config = dict(
    hop_length=160,
    kernel_size=5,
    init='orthogonal',
    residual_init='scaled_by_depth',
    max_precond_dim=1024,
    adamw_lr_other_params=0.0015,
    max_steps=22800,
    batch_size=256,
)
Rows from block 5, named by matrix and row number. Rows with one number belong to one channel. Each number is 128 + 24 x the weight over its row's rms, rounded and kept within 0 to 255. All counts start at 0. Numbers have three digits each. After the name is the row's rms in percent of the matrix's.
# filt: filter width-5 conv (model.blocks.5.filt.weight, 128x128x5), inputs 66-87, a 5 kernel for each
# gate: gate width-5 conv (model.blocks.5.gate.weight, 128x128x5), inputs 66-87, a 5 kernel for each
filt.26 094:122170109097101154150114091120126137086115146152119099080137140178072063115161148128104117146143131136106151146087100146164122139125110132206137119151103108145107113107117117122118162121141110087097128120132140102116144126172129118171166095138111117103106095156115128137135154141107078149128126166134156139108124168127148122159110
gate.26 101:116117122121110138042125087104163109134133110151092165116130158126095126177143153106074124088129136131111057103158154095132159079124116135119127119119127140104156169112146122163107117139141141138138136173103121125145106128133154130124124120129137123121090156136125147101114106121126110121157150149150126096148132132144089111146125
filt.27 097:196138103103154116092149102124137128150110104132112114161113155155136067132132100131100109141132103123120116139114109090109136093115120098121088107135100157111147110097124121127144135138103096106097098151124141120112081110096069095124116118103108137164109161097139173114102089131087125142100120129102094103118140141147100094164121
gate.27 097:140146115124165133105125143123122105152111114142144125169108102114149153148139148160134117151162134115137111098100088172156106176162165133136125151090081162127147143153125142161104112147124146159106161139172157117107128123139135133136110132148119155092133141150087107119137088135144150116095164146182122107137149096140118140111120
filt.28 101:102079125146132149116149132124151102187125086141145167086149121144155164126107114143134148159163111134106130150140106175107049142149133111136117145155130124144160130128170125138152112121122115138128144070126109147131140108141123152126131111165141102124122132115158158136120146104096128127134164129149085091065108109127097120159125
gate.28 096:153103132146115148088128122130119077138135099128124130151121101153127124144116125097117105116112128095110102120119174151085155111111173096135129108109102141111116162100124124105119146193130114110087146135126126113151130115091099156129100119128157102146100192153121088104113106131137179115120145145146121111157134131127161132108099
filt.29 107:131108121158119101122147076064133134177132160143102153126171168120131127106136091120113156165200163146121184106129121155124079125107128176143121150151132139173158101150154114124183120118112123154130116082149114129155133146120190179137127100102142107135088098138148163097146130187136123163138101136125131156139125148151133122169140
gate.29 098:126117103143116142127093114152146112143168140085173151078113118157149096099133132132157119098097137142113161109124092141115103141082147140096150131148139149124117111105129134125124144108127112140161160115124116085127137117141125161081091097113129114142105119169076114167136198137144130110078131179129143108164111113093102136116125
filt.30 093:110126078113133134108089117119097136095120153125062147136128140139126126149129129128117129134163149131132089136112148134155099166104110121168125159119093132151136139135088136105126114134093147133158110167148148185137138133124130150123127149130141128117090133199151142122140166116105139132132115076094139116167151180139094116127138
gate.30 097:110145129101158110096128088120124134132166141137134131156123136151142181150110150127097101179124129097158097125102131130119143123130073138154124108165186117188147118134087144097138126111134100135124129146158114114130177144140133173116115155093170124092124120154165131155115114108122096132120172119114112128093104071098136148081113
filt.31 109:091123180119129131121154145165103081156086145151098122106123174155129190118126121125120134143113114124103068106167140113081145120103171166124084123147140128102103130142087134125138141090159174135138118104151129109174153185127098171108139135134127142155126121092154129152102094149102118094092126114127152126148141157103138136119139
gate.31 111:133120139108116152156117128119149174171165116133064137113111115169116095121091108156160131122086111131172179179148105111148133133102075147187132113119102093111158132136155157129156131140142072113148140124134097152180104128110102093117145136100091127146120146131138169113140165133144123106112151152109090141119166141140110115133159
filt.32 104:135091140118145143129108113129130183107122126134148131160095128122125160123129136080115133136141156114158165109125108136153117150167171112126132109137111112110166166121133132107074119138140118135092184148147134152125112145103138110124127125086105159113112144116122113089090157086124102109078145109133132105079141097153096131149092
gate.32 098:125124114159101146128105123122106159121051106128135154127113132133122143128165140137134148082113103130187153127099112128161106137085127117116104157132088179128150130129106183140143110121136130169105177136165146104129107146127103142119151159114117166138106164120112164153106152119121147115133092150110147157112081141133113137105097
filt.33 088:094077116114095154173163171122109073108128136129105148123130124163125131147147118114120116142125141143165156126131171086144134124065124101133100104126113129116117121133108115121124147111146129161156098115083119114116127120135120120141127142142146138131143086155092159147111098131156118112137157140150104136112119135124135104139101
gate.33 092:122174136136155137146093107114144151169076151063090124100081161121122138103164135123119132102066098147114157149144143107125108108117123127154120098121098121105134141152145150114109148154158101193140115138143104129117085135142115133152122115156161123159115119120109109163163114126108102116113117089088108147160136141128089137145095
filt.34 096:202109100128133139143156085148151170156119142129108127135103166077114146093103131070135133121091108121123142139162116126132155142128124134140104144171129149120095134166084104106129182124123098111141058126108111148135128110040125134160130123158103124147148135129099115107158131117138125159124128147171107122137101117118100117141108
gate.34 092:132112125117183144166135097071117112161101089136130137122124109161165129128175173119115162120104138145143109157118169160109086093142131109096166123129143096088145140115104108167072141147107187139121143137135082085134124142149155132116091162155128128187131086112098084126146142153131095146169151126114141104112150144153119146171173
filt.35 101:098125131104122098128157170113089146168127128107133135135146119125176157162124119118138129146157118156139139114158137116158117145103098142127106134112163124124131159138122152135138088147137107128116057101118102144098110122123110126102138114154129134101149149122127135124109135126122092120137088145122152129187180107105093135151138
gate.35 095:131126104163163161138125166148181106137147102140163130105093098151114125109105130127136121139116154131112102148182120127133116125156140099103128140135143127105159082122124142086058184163148131129150174144089104111117112125161115094106134116075153134152085112121141104115133114102124122129079142104119103127118138132160122129131135
filt.36 089:128096104101152114136101144133134136149104132080109148124137105148157147131101134083159126111118141146163130148137112103150124139126132106077119132110170141133147174175145170117121156126127096136130108128132131125116116117112128154086141127169109171080130115118139176143169152140133101165102112134113104141118179111080144139110134
gate.36 102:106119152160149133121134144114116103149128163115132132091124095138157164123135112127149119097131125173117123156114134119117107156123156135143115147120110120116108149100118093142139116120134163143089099106136131076107145153143142128146121115101141180156134153154171089119155138155157095105122131089134196097111142151133166167093128
filt.37 096:115123107066150102136107151156133155170129117112131131112093122093158136182135112165086134113132100138104181136135142109136198131114099141184151117115133139140132133091112113105122159119090087168099108094137145129130128149164114085170164142132178150113085118135111099095140131100162144127161135119096151133158100134119110118098131
gate.37 096:148127124147091124113165165149157152116097145153102185124155115114120152144123126137120132104138123146124107126141115146162104114126131167108141131131128132135097087107118120135159134113139179116138129132075155075121095125110151158169138122117145091088121133118117171130138113094142148139129099141093126172126079131150096128104142
filt.38 098:134119066180150114151127168120174142141094103084115117093098125116118148162146152128121110097150141127162102118163100087146110175110098148092128126128182162076106153132110136169115127089166113123095145095168149128114175145108113131138105110103112099134088188076098106170122107145172106097185152105141115117133162112136146168093163
gate.38 101:129164120138127117159109107134159147126127127130133123114116136132142134164150144141109114119096127108066170112074137137101138145115094127119130103087164105086094128113104101094118128122112180125098149156167133098133149176110132119099133140129108126127121127143165137101109190115126103091122139132111165180122103122143072137184169
filt.39 102:132166136120120117096114126092128149115130142135125135102072129118087108113119140103145092082079169137079158141146133107113150134124110132150122140136146134108180168161103117131142133073143120139184162134145110140163136147130126106109155141110106151122127119110141121129105133165068109143132136119143134123099137107151143130088147
gate.39 103:125146113182143136117141095121149141128128174130129150122146099057154142142138121095126153135108162132112123134123119166089104202149122102109131106087092086130147154131149154111094136130127097145119145160113097137141129144119137146150113152070111134134100123106170100111100147174149118132149122124090157139139102135114136180136113
filt.40 102:122160163061122122129142169101112103114142087099122125152115154126126131150106132123106109115138118132105111118133065136142077156150128116138113104120123120095158117149130136123130152120115149128106101122106125108105121113146139161156129161118169110141147079095113162132151151168163111124160158082140118097122141142171115115110149
gate.40 106:117124134128132168102101107120138156122122103099096130161144109110141132157081156124123127111124115138119087107124158127081086091172105147148120137158118090142113117122143171143089125108091125166122098137127100119174124113151110120125142137120084132101114137177114101128148139169163099114093146105173146143147147114146101096181088
filt.41 107:141149124121151101096097159154121114119108135144153112169067190146166083117127075200125099154136115119118120093157106125103153124149122159213156152146143135108140129121135179131112145128081082121112121149144086125144154139131138090139114115105121144149117142150154175167153130144118131155152132111112113139130154143095116120078110
gate.41 105:154110147130128114096111152106111099140128169097095131119142147090142149114114124139120101120199160093132093150180111113103104138127130149136134099103140139151123130133159119153119157125127181094111141083137090140156110086118160062112115184110157144126106080151141126144130144137144177137169105146129149118109140119131157170092110
filt.42 101:119114103090144148125126146132116138085104177119164064119096133159137110155100122125151121165110129167128150137146160106149120113124165162080143109113122122109120130148132140148107155096145167130073163125126153151142124111148139130076170123145126139108104097115150103122128114101149135159143155079104130104153104133117135082109101
gate.42 099:084171138129175107129115124117107119145102135156082134123118128086136156119112132183103086119079141156110138116120145151122127114164116142141138110124108118102120122127118130114134135203143117148150140129124154167135103093141104109131156130111103092118087140150120127124135082135134122120119130125138123109115169164156121144170122
filt.43 096:109135116123115145100104102143125121141132122112104096102136143115130129127173127104128134170146111098145130126151160110132138141107127070113126156102129113096150148112152120143125154141125133124155139135139098112114126124122106125128159165108129149149159138066136123113093165187139171092112145135125112174085082148134102144126120
gate.43 101:118117153120178131092121128168139125116145121154146120098129115172121146085148118119111188114144153150085167118111114140091107136115114124119136164123150139143125179152162139100142167177129125177116112134155137111123123155136137131138104127118113105146119134108150122132096103127118126118112149162127155073105131131112145066142153
filt.44 092:139107094119125152119116143143132151161098135064141079117122171128098141125155115097090149155104104117105129204126163130105096120157151084163195118101148105134116128116172151130147100089138141139119152126094120117118157152135163137103131141102150149083114145111150146127134119112121133127130150151111135114115096099122089110108134
gate.44 093:128115123101102109121109147115122143120165146096168157133135148094122088096079133152173161099117135152110167161142062120141116142102134155069123125089112116102118160134130099119071137150133147170093163137134102135088093129128122134115179130135170131177118125136136138119183190157099123154127099136150138167143084129116112129179143
filt.45 107:075139128084151160119114126115132099098111142148122141129164110126139129079105080123094128118172119109103098125159117110138112163125170136111124107146151146106138127152136093123132119111184179155117141135132164087157153104149111156110096112112174110073102168191124101148150107154166162103134130111143148109135157149115097111170127
gate.45 106:112104123097090155126111128112122076095087177133105082140096128106086134147174139099133136145123139112117111125112093109161125139124099129125123158127131128115159131113111107103133151115151172155119131122137158140123146125163106138131127140084152156146130144144123132130126112151116117136125104161109127090139097126159132110125133
filt.46 096:108131115141152127135150105162122117094164161123083141118187134083138158090100081154122117164105121161100164101149114138123136154126163173142119084132132109112131109163122110086081113136129124138136134142124119095118148123134111107098126150076068132131124143179148123114130132110076130102117140053150110116133159110128079106134132
gate.46 096:047126124123130141103127133135134145144145115111140116113136128154099136168143180151103169119162127132133102154125157113121171151143106120153135161158102099147148116144111117130153111145097109091114104141100083141174114132127145138124150097107153124106124098095120151140124138072122131102151128131149113147091141125141132090143104
filt.47 106:118143129143148131171107124107109081108135112094124124153162094097133156138129082137108052134156139134094169122152089135150100125132126138164141167148170158136132117173127127152141133125132075101148116084111120125121119132129136113131126149142146129138132170194114074149155161157118085166145154144136105138149156125108093054143156
gate.47 101:192128142150129154170170129108119149123134149123132148152167159121100137129152143138077115122118119124161106125153152158109145159161119185121144156155193116084114118081095124170139099136151110182111123174136131132152135169118107105107123093098101162116118120089132125112186130108122102114143129113125101114114147141135110140116131
filt.48 100:104126120164093153146126130152130094096107149113104163162101160132114114128120156124156151197139126141159100140123080120104125154136146128140131135133119138113115119119150121145124078107131229168129170159101144128093111113156194166123123129129104117164149104141159160119081108160137135123130118132160161156125128165144128103130152
gate.48 096:124124103141137133107127131178124164119140147146097163085097087133145133154145151105100134123135172120109091117115117139099118099149122107165110118121105160094142131103145122172109145087132164148140078091113188112139097093081075098155161151099115110097155125114103169133131121109128128119116141110130107131122149125109161142102099
filt.49 102:107117187112125119126120174145098086119119093141116062093162152144179102112153081152144120135085091145157139112126074115150128064092145133148148145121153158140143148124122097107108096129134142138113149107154171127139111172122119124113121155163154141164100128160137097081166095094109079123121148107134099131162145132086098137105125
gate.49 099:112109140129105135099151143115163153114094114169158167146116089150152154136133138105159156138174158154154115128123096119127149135148135110119153133141092146166152143122161140119102087141132114087121119136124137137129091125132130117104119105099126093176131154121118090057121138121146166103101140152133107107156113133145091119131117
filt.50 105:130138118143081152184141142112114147172089113175100121112145122106139128094115164122191135120104165128116104126158118123124167065129134129126150155152099104144118125143104159170156136129154134127169115118144113117127128149108141114089138125143135152173129135149138122116147107114117119141125104157116118116091132155167183106120130
gate.50 103:118146140146137132142093127150128127105122125132131136133101133100131099113133129132101131139155173144117104138161187118131133144132122132130147173130162172123140118180104145109130158120122134161155139125137115145105109092106156157142126109103123124119159108130183161140143091126137190116111088125117140133136132125085162125148149
filt.51 103:143142149086102190126153116122134171126154101095118136114129095105117154103103121160121185145101120119125122108112129133127091154093130111132134107133153117136122112105124132105150125115087085115161114128111105145083088115120123149144148102179134157115129129157107080114167156185153150180130091121123113146156146162132157127159140
gate.51 103:158101092156162105143117139137176080151123104086189171169133127166176136154106132082112106106113131120136147151118158150135122150123154130128140126144126168155101119113137145116112147107082132139118175127160154142095101166123157129157144097120146140126111117101123116128175128171171109127139154119094111125138105109155150108103107
filt.52 104:163108105124084155087075129137144124176110134135110144143141079110127160153100099135127150117150179162134121113132145132167124100140099117175167147093118095192083150162125091138132101083092115143111076146135120134130109161138086139111152153123145104131147086150083154118128142131162119098103145120123114157101147104095079086104161
gate.52 102:132121135136114097109129118156119142108124110175093094102184151114100139131111126140058128167105080143097115097135117128127130126095133129106138125107124121127146100116169161142097122161130119097143168165102119093141134152140131119117115141137153120135121116105137157146155130149106154142117159126151174136108106096125122101173170
filt.53 099:104158106138136153128140146154138139146155130158110123115162150145099106156145148110144079145109123093120134164128161133127090082114125111094130116117177132121113113142129153136107124135136130134122106131129109142168106106143145141112106139117196128132178155091089103093124114111150130100164108117108127131145136128126123077123092
gate.53 098:161131123101122124162134113098117136140155121112137109148185160093144108125117111090148111142131156165146125144122110167115107153131169133138121095112073154132160158093191147119160151116136157176169150088116136144174122117130114152113128105118135147170111117137100120148168149143121094131121118097122119141155114115165116176121090
filt.54 101:103113126114139195136105145137118177159139139158094144122144174080145111120103148155140109181134084135137096118125158132082153113115149101152117139137128157120137138146119173142139097134120123147117145130120094108195175162124143129126118156121145131095107099131101110091185141131081139144145125134106094059145136153134116097163127
gate.54 105:120120180119131112105138110132132167127160123112176115125152108128103069117107093112116134145107142108129156133111165131109128123110120115083102130139138120068115098115095086120117110040116196113127098146168110138132171139129165117068125159118159158102088124123129135084108124143136148102092129145137121121148159169118166113147114
filt.55 101:139130133127118104107094104130134154133122121094126145141121125131139169130150135139141113103151124110197130097157115159178135111149173101106118089148156120106143159133105117145115145169126155130142141127118139135128126095122078136135159136149121121098111133098123104102074110084147125117156174085141138143129101133110104146137133
gate.55 100:096138124139158145159148160157168161106097131112137131187124129119133136144103095145134147105143150088094097111117158087122134084128092165148115098106149141132124129109150137125089086095127111108144114149076130121118095067125140165190118121116145109121117130164125102142137134165104125196124156133122117151153115073120133107147099
filt.56 102:113128155176089150147124100126125127144164129127138125122141156103123132153113113136137154135128082138147146156166174106093087162134107155081132137072141117136150137108153148101123129110113146076131174121177118130098095105104138129157118129125146141106118113161131137150135118171131135146122135122126093149127104114105132178107125
gate.56 107:155163117124093135122140134122146168142138109111144153167121125148127149111131148127176107121157166107127118110121119136155097089120110119088146146098133142151092136102165143134121177094094140123144138110119139167082107140152129155111105124147119123127125120101142100144113165127146129102131124154088108116125157075122162163130141
filt.57 098:142113116093122145127118091085136103134159095106090156149148079117136139107099128169214116132057138131115149178116067136154137141140119112123142115086106120106098138167125116156135173185135169141147079117099142187149158125148146100117109133112088122108152151152106104128117173124105079094181128150133107127116128137160133132131097
gate.57 104:107110114134159100154130156195108119077120081114078131111106121167139157133103111139099086124125113152128167116111085135078139114147136088114161145157061157139114148141097105166110145077103131130109167135132141077186167151183112183146166089066149137124107134134120116155122142105133119182106151175125076171151124112088128148113112
filt.58 094:115141114074086128148157159115124109118125122172141134099100122157176144109153134089127107097109119119116130085162148108178148097104096163165151171146160140154146092138109062102092155136093145125147121112134140094129116113132130157156182168162104161162121131071126085138108125151143147152137087106133143119088129124132143106124114
gate.58 100:127142119108136134169136163103091138137170113138175097136119166091126115122097140158129151104116146144144107097108152089195097100176149134156161153088087081118132136123120124158134101139124141145106153113142144123094151103159113174131153134129106135110108135137148131131172158091140153146138137163107108132117129115118161111135109
filt.59 109:110091127115155136158154141111070117153131118139122108093123148167091135090182167120097155093108116086128128100187173167124125105095092140078108130113146107149138088157136132117140147157149158121126132135170135123122122119136115168168118135175102110159124116185105118138153147153127115150140156097087154092144115118148131146112112
gate.59 109:126105094153097137138164150115150081116123149149092124112167155141113136089140118120141154093125130156106200136128067113102071131156162131112178127123196120089103106136163150102110137147157134150126193162085095150138090123191137124088112128152157096108115161103114115106118124149134104143118140108122098100181129084127121107121102
filt.60 109:133135094168178128125121167140100136131129139109155156113118128152140092120093143122098116114120116108102135121113133127111120121122182117124136119100149138134096124092091106128143111139116158162105087142148137120147149180145148146151136103150106113108133104105130147115106103131094128089119139159089128108131145125119111136106090
gate.60 103:145115124128098152120099142115109131133162163107143142153141092118145165158112161125156113142090097140147139153082121152165148168140102120170131150093109129111137153129094128101135164128124133119107099179156124138157075091161109127115183141108108103105125121102124099149133135137108105112145108155140093166123120108116156158169124
filt.61 099:119097107110163127113146176106117136142144116142148129138126118184085169106115138088079149156138141118097164141137085115134182136171150099138114105109170118102135150162141135077120139141098132113162118116142132157106139143150115163137078152147104102129183097123152142101130140130172116101128174147105133119134126139163108103123155
gate.61 098:137129111147173126159089102098146143092115131107119177134141140102117146143147154086186154086154127110143104133108143112168093141111117119161131134088140151135138147163129154127106126098136147141107157113148111141078139128112152135149127102095094136080086151148081127102120148159122135144074156140112124106111083131127071124105106
filt.62 098:142144132127130105070116122085094139127107159107144131082127123120082118136143100165158123109123114130117128134130103128126140096145115117096159158144144119121101076116136130108099169160162086117150221167087081157124110105109178091164122152134128128093121166123092105131185108124144125098160124093119136133139120134060094121126186
gate.62 092:135142126158118095103072109140180177121121129130115126147139103156158142140098104118104112156114111128136125128157119092123124097162170129190113143122150124153088117101131149127080110149153101125116148107144094110112091106131153161122146085106120101143109117086143126123142191118103110126110149134158173131142112103127125115126119
filt.63 104:128092143093141140099127156093153094130144140161125107151131110112139129127133167133103147125145127123117134126161149124122153125098142119128186097111125160168132144136126140107092155176141098115132134152141097134107098146130129162148152155102136125152166115096113090123105084126124144141124121167144146115107129151157181118128134
gate.63 103:131129116096097175118138103091146136129132129141104090137131100121163091144098118121136154149115136096097130134097115181127151102116094095111103154158088168141148144100120138149144091113108100069096140145132132100144150160142118188129135124150158132114165120100081141138173110129108122136130175123102144119105124165106122150153131
filt.64 101:124093166130136106101110134165125129155135083125126078119060148137107091140152113169101122150145108131139100117158114110113081101138181136146114144147143183097087135127138152119114103150150159110120131148144140143137151165178120152126096111143122151098166151152167111146128132138163143117124139120151123124145071150157131158123115
gate.64 092:089139173158128092156137133093150154104122117110124106165129129154149168074112104128134148106102086135086116109119112182165133130106132112135172134092119159144147127116120091132100142104165153108129145150138148159072095115109193147089151096084131110115135105178159145141115143114183158185134144142162135113143127104080135171159114
filt.65 097:144108171136129155086117145130114102154127110139156165127123132155121125124153085085146111107196129143108129133167170099117125130165131151136153091136110128135160105139121130148100141131137140161122157146134095107103136142041111132157093125135144121154116103132121097155168129112102072147151183128129157108066114095144124118081119
gate.65 104:136109127105078156128156101114131108131131167144082121098112144139088188115090128153133102089105135121145115179085112130121128107112128108127136112143106118127138133079147104121109143140134154164156132149170139099073164124139150113096129172104110139130100093136141126173117142144114126096143106104124149130126117153119149119133116
filt.66 098:087181140127113135144120112143086146128110145090107151149105144126149102130113123142172061110163130147120142126165042165102139095109096130133131104100126162094061102134123134086116108123119174136132147147146135105127129141149172149151146144079166160072120164125093116147145148123147134122185114155120122158102149132116137136129149
gate.66 096:122161114074135157129129107101141152111162116148148143145121141144112124128094169162124076184118129112085078121151115136123140145164151164142147164135139101134145105163119115144099068162138126105116138149138132133111091125132152133115185079146147105112168099128103100164138118156190112145129139123120146125132122125137098122108164
filt.67 101:134077085138129145140071148120103132131123109098118064107107144119106101126117166125117122151114085138136107134149110179106115120036129121109157125169159163110112109128191129172092135131137122139139173089128120194171125077133091162132146140195164127166112147153142152119124117135113129129108107083143133113150115118110106127078128
gate.67 105:110132129153145084122141103167134160124128127100132135110107118124108119138126170115111123068106144121085175147107116121123143121109138137116144131101104072111148166130129128128100118140128160105116144120114075116112118140119100118122082113146088073166117183144141152124127121087098096156096132139099118091135104121119109119126120
filt.68 099:146084156136147121123135139136173116109143156108210122162109110150155107131180164150146143077112074118126156114098094135139114107130167114142105157148097141109105109128156142114160148123149120078125151115129109144084141140160153161139134154158173136143128136130120118109125146120090142145088093139148147160148133091131171157180166
gate.68 095:137132127132142125097135138141135108141152134116158179108130140133105121158117137137142091086168141114092159152085117129151187120125113135153129132158128123124129108092096108120117102157118128078161148122088166139119109136117111199141151117087178134152134128124074122118140157133104089108140172109149118136113097152110097088102158
filt.69 103:127110115115142102144112092123187146129120146145161150140110131148139107152122132125139112073102166136150134151135152124135102073136105150127097146141091129117150149135119138159140102047138126186099125189200183151158114128110138138143139157107121126139124094147147163127156153108141166095078108115132132148143130096139166112123119
gate.69 098:129168147163113183156109116150144072095128129128098120130128134135108159135115178161157136120117114121144096133168162098120156153125101129084109109099103159096151142097115161167143083116132105134108149136151107112099121115144131114126127149141148157120148156144091080147129164148110123149109136134083108144145129124144128142123144
filt.70 105:127103126141147127133111111141122135111109117102113177127110151144156157163097104153142135100146102105140101131118103157094107133140132149145109114087150163117157125137139127120125133110114122076132164115107119138139092104152119116142137144132165157110151142131117141085125124118142139129145120067101141120158088125113120156157132
gate.70 104:143122101146148163144116134100138088115139102152146156125125129118142123152122125082086128114105129176169127128106186152131101108146110153165125177133102177180120148130108118134134147124121155124097120120167169126161162157062142108137079127111115119131114149150155143167126151141156170083110153133113114107126189116126125124112151
filt.71 099:104162196103111114081074131153142113175136137185092115148122145111102172130144129105149113153129178166131151097107107099143101141137147142180126099108166163074136127159148137113130099138130096104123114132114094146186141065097088129125173135156103145088116127139151114100111120149154154110145118112155138123148107093128139098141154
gate.71 100:107122112131128162120134131139122154158164147130096106140131109087180175171107150155144123135105150139159159147135098135113116081115126094142158120097146152111151113130112139158131105150127140142120112093165119152212143113117122164127097155117113172151108114140115137121145132122121069165172102112114088106140114145129116101102133
filt.72 104:114117146086189101142129150122120082133109153149172140098118120126121105149097119165117130172104142178154116114133135138120192117149153102131112116146135077132146097099094072112146107106128125174139110130116137134116146111182141114139131152100120114152134079137097148071173153138089121115147163143107138115128120101134137118107156
gate.72 096:148190128147120144154167139099154146129121175118135130147148120182116118126107145145126155100106172150114103142135074122117121126132156107112117124056132141115119123119126133129126148155103156158133077095154155097134076100123146131139166122172120117120113134148131108146147200131138124123116110116164138176135095137116134107138170
filt.73 100:165129084118147123097119108132122133139082132121154149126108150121149110127158129119142103110144154123141117107135113125119112112070099099112109156138128084086107150109127120124137138096137163094143136148123138061120142162183118109101148111147092109131142077101147119108128120122176152092110101157118139064146147094155059171098110
gate.73 101:095073110136140134154086085141100090121087130100116136140117122115161183132154179126148118099128111124109134153100144126175136122143119134129165129151109138137185093089084124086129116085115167128169124143132128092108142154169112113143149150097161134121120079160117136148088112117108179111066150140141146117141130103128144162135129
filt.74 103:080109131184138116128114105128082147129121142142124119107128090133146127138112157135085117131127085079104113138137155087090128118116129183184098122159151128147121121115120120136160118107165137150149163146131072142105144131116142141136108091114111155117093106126149131126130150158153130137116170094072164150115181135135128096079142
gate.74 104:136103111127152123120162143108155127111134141126114119163140100130158126114117072137137122140131134096112101092107095115146180143155152105146115159144110089167163112152111115118157110153116111108138154123109162153130095139138139143122152128122153110144130116175109101149117129147107145110124125106148149144108120156059153131130097
filt.75 099:103114162149147117120148100125165163135127127116130153144102114110144161144168151115117167064114140126120121143159118080152099151090131149115096097173100152143139190098155128145122150067159144153136166160135101122120145130161129105133124130099163141137165124158144140104119106166130169122162102117140092119191144159132157137137158
gate.75 097:106121136122091159122162129130142147127140126137102119131113100118056126119108112096128129098098122116088141168113074129102113096097142126098163135120086140108110128106117140087140116123170080137155142135137136156112125126189137143143128153110153121132130129132122148095105154140082079106095159150128079143143101130119130119149174
filt.76 102:110141102116095140162164130162119099139124123092107134105110118152138131155137131118162151129143133111095117133079094152179152088096125155146130112133158115125130098114176144116115159175124136165134140142165171121138151147135132103136110101134097142112109112147119139154134141152139099161084135100128118113136123143150156133112082
gate.76 098:146086114127123137136101122124150092127117119130106145110113136130105109130103164120109110154118169102102105137117163130148132107102099137098122145155138145153148121113148145119078152145111166121120136111083190089164130147128161179141121119113113129145105125112126191143112182143106117180149155156098150126146128102153178110130090
filt.77 099:126154113112137145083117161134133102122118192075129152121121125156139095165162091153097102111116117123122119160163149092130117136142139126053119141106144138083107143099148113117126088080172133134156171103131137121150111092143144131095124144138188093115170121100158156113117110157093123113124154181134157144117109100137123135145112
gate.77 108:114100128116135172136155109127140101116101087091145106143146127137119115131100172162117150150109166154131093124117120115113154114098150112137132108138125157155163095133144120101121133129148096142107103138141096094120117148113146097161146102138089116126146124145111134161127128143143133112177135115171123185086105082102149100096142
filt.78 103:122149142098159108114118133108112168112131188114107133150097108121109119109117087133174166131150163175144146134168150126112119152160143095103130096111145119102120147116100106136118136138063138135121101094133143124135145093130147128112135140114125153088089145081129073132160139097098145116134122129170118097138144125103133130114121
gate.78 096:106151162125106111135083117127113124137155147130151132133141179123107110128134120071099113156191120147069120122133115100140104130154177167119130111143133077102110100119134153099117127127176114087145126120117126098094114111133168130103138136132139108107110146100147139139124106152181158146117173151139083113132133122146123137135159
filt.79 098:109175119076119139093148117124124154171137113140159146127079139158136126122149143144133123151109102132119138129139167150104108104108124137083127092148161161110100117110122122110131109110155177129142095136157125126155167106133110102129157153125129096098115148100131155147133124165100115123123163162105178142113110055144165166171117
gate.79 097:140123138138146120156119126139160115126191118098157137142140102124126126120152113141114157108140085156143123097143164111116114144150099150141136137150169091120138143115107121133142098149083133130138108129095125133124124081144123124152095130136140170165116145125140131121133122140129102088143102112072134121138121108112127116123142
filt.80 108:085148118129110111150136146167135175148147132131131124171118130116107142141113132179161123138114104167090139143173129106162147126108110135181101121160117133099108099118102130135143148112127137121155106126113068090141091100168135096136146155188133124143160105115150156148170111135113127148155145141168116121118145148115152122104089
gate.80 099:135144150104111152144119175117156095126088102156127151092116150099120134149124117126073102108092130130106158154169137143202167094116096120117160151152101149093117134093139107108154144122173148154122133100111135140115139096104135094114149169108160143097107072093110117086121099119118148118122149121149158139121178149165148111148133
filt.81 095:126167157155152115126168168146132112126140081149116149130132100144132131153098098131126114131158123126100161138141156133115113087129124118115127127147108118140161103141137159085117148115107112113092113106133112128111126116108136147148124122150133121103150148113124127132129122136182132109083073152155150146067129135119164133135120
gate.81 099:088124119111157116097108120164178131145139152155130113146114148109116130175096123129111153129148137135132096113120139116063126126147093120116128171128138125127161125115138128117107121112146149144149160128107097122140126142130142125162108168141121127139106157110134158117095116098096123112108107126109128149075133160123093116102170
filt.82 104:124177142162105117117160184135142108127125137097197086104094100122133128152130145123132113180056136117172150102118117105159160156157091119137133128143146134122143116107119150123121127082165123100111138134135113104137155143138141130069174184200170130110148152130144154154128142145137134102138133141138117148129174099155121103121137
gate.82 097:127096121103104111134110097137114135165145154097170102118102139112122132099129079157137128151148090132100114094113172173157082133163138152158141106087144173109148133123112122141120116154150164122130131137126135151111110097107142092125155131145144139091111128149134119109108067125148107136155125125097107095132120133120122104118133
filt.83 092:127142107130135168144142178116129153125122119104112127118113137137131123127178091119116144102141150111105102135155155134085128134119108173171146145135157105122126124102118115134134145121113089143140115150094117109112146164133155174114155145164154146150100095092062139147166128127129149136178118157147092127125122132138122104119111
gate.83 100:139120155134119107160120138100158160107119126136114099134124115081106134152101133118153164115106104127100110139122109131102162109075128148147143135136128170144129115178093139119132129151107161114162127140115146122109126141110180136111110105177104135099101089134106122138165123059109121143076146118098167155150124098121124104139104
filt.84 098:098091129143104092119149136122123096122162139115159122106119151178131151162105150092079101099150098153092110116142119112090140129113112141143121142111096136151183130103107101146120147139106115148140128159130107177082150159156115158127130121117132114160115131102154139133142092158112145142105090136112113078122095125080139144112059
gate.84 094:144114137095113111095140103139096105136131136088142125120071114178158090061145171120118111133120118113122136183154126157183123094115114090116135153097123168114115152154082126151106155125107117124103151125102174133102154118116117172115195155106178128143134146145134125101138128136146107143135136136084099093144165143170097137137119
filt.85 101:111136142118136127099123140123121137143121132126082059125123121107150128165125158139142132083142135116134142174086103113129099152153100102115133143149134158106110133119104106131146142147135120140135101114131129121128142091116097109076127114119111158168153152068115135134134141132090083128134111128145091098095117109137081129127133
gate.85 105:153157158138138103112134164167179171120152123144156128114102151117097148138132150185136111145145118102151152129114104139185131135129134131074131103115108116120140131164132073103120130133130112137169131145110106159096112076133120152133150136121149103071165186132159137183151135100178172120123131158161101124147146097126087142131196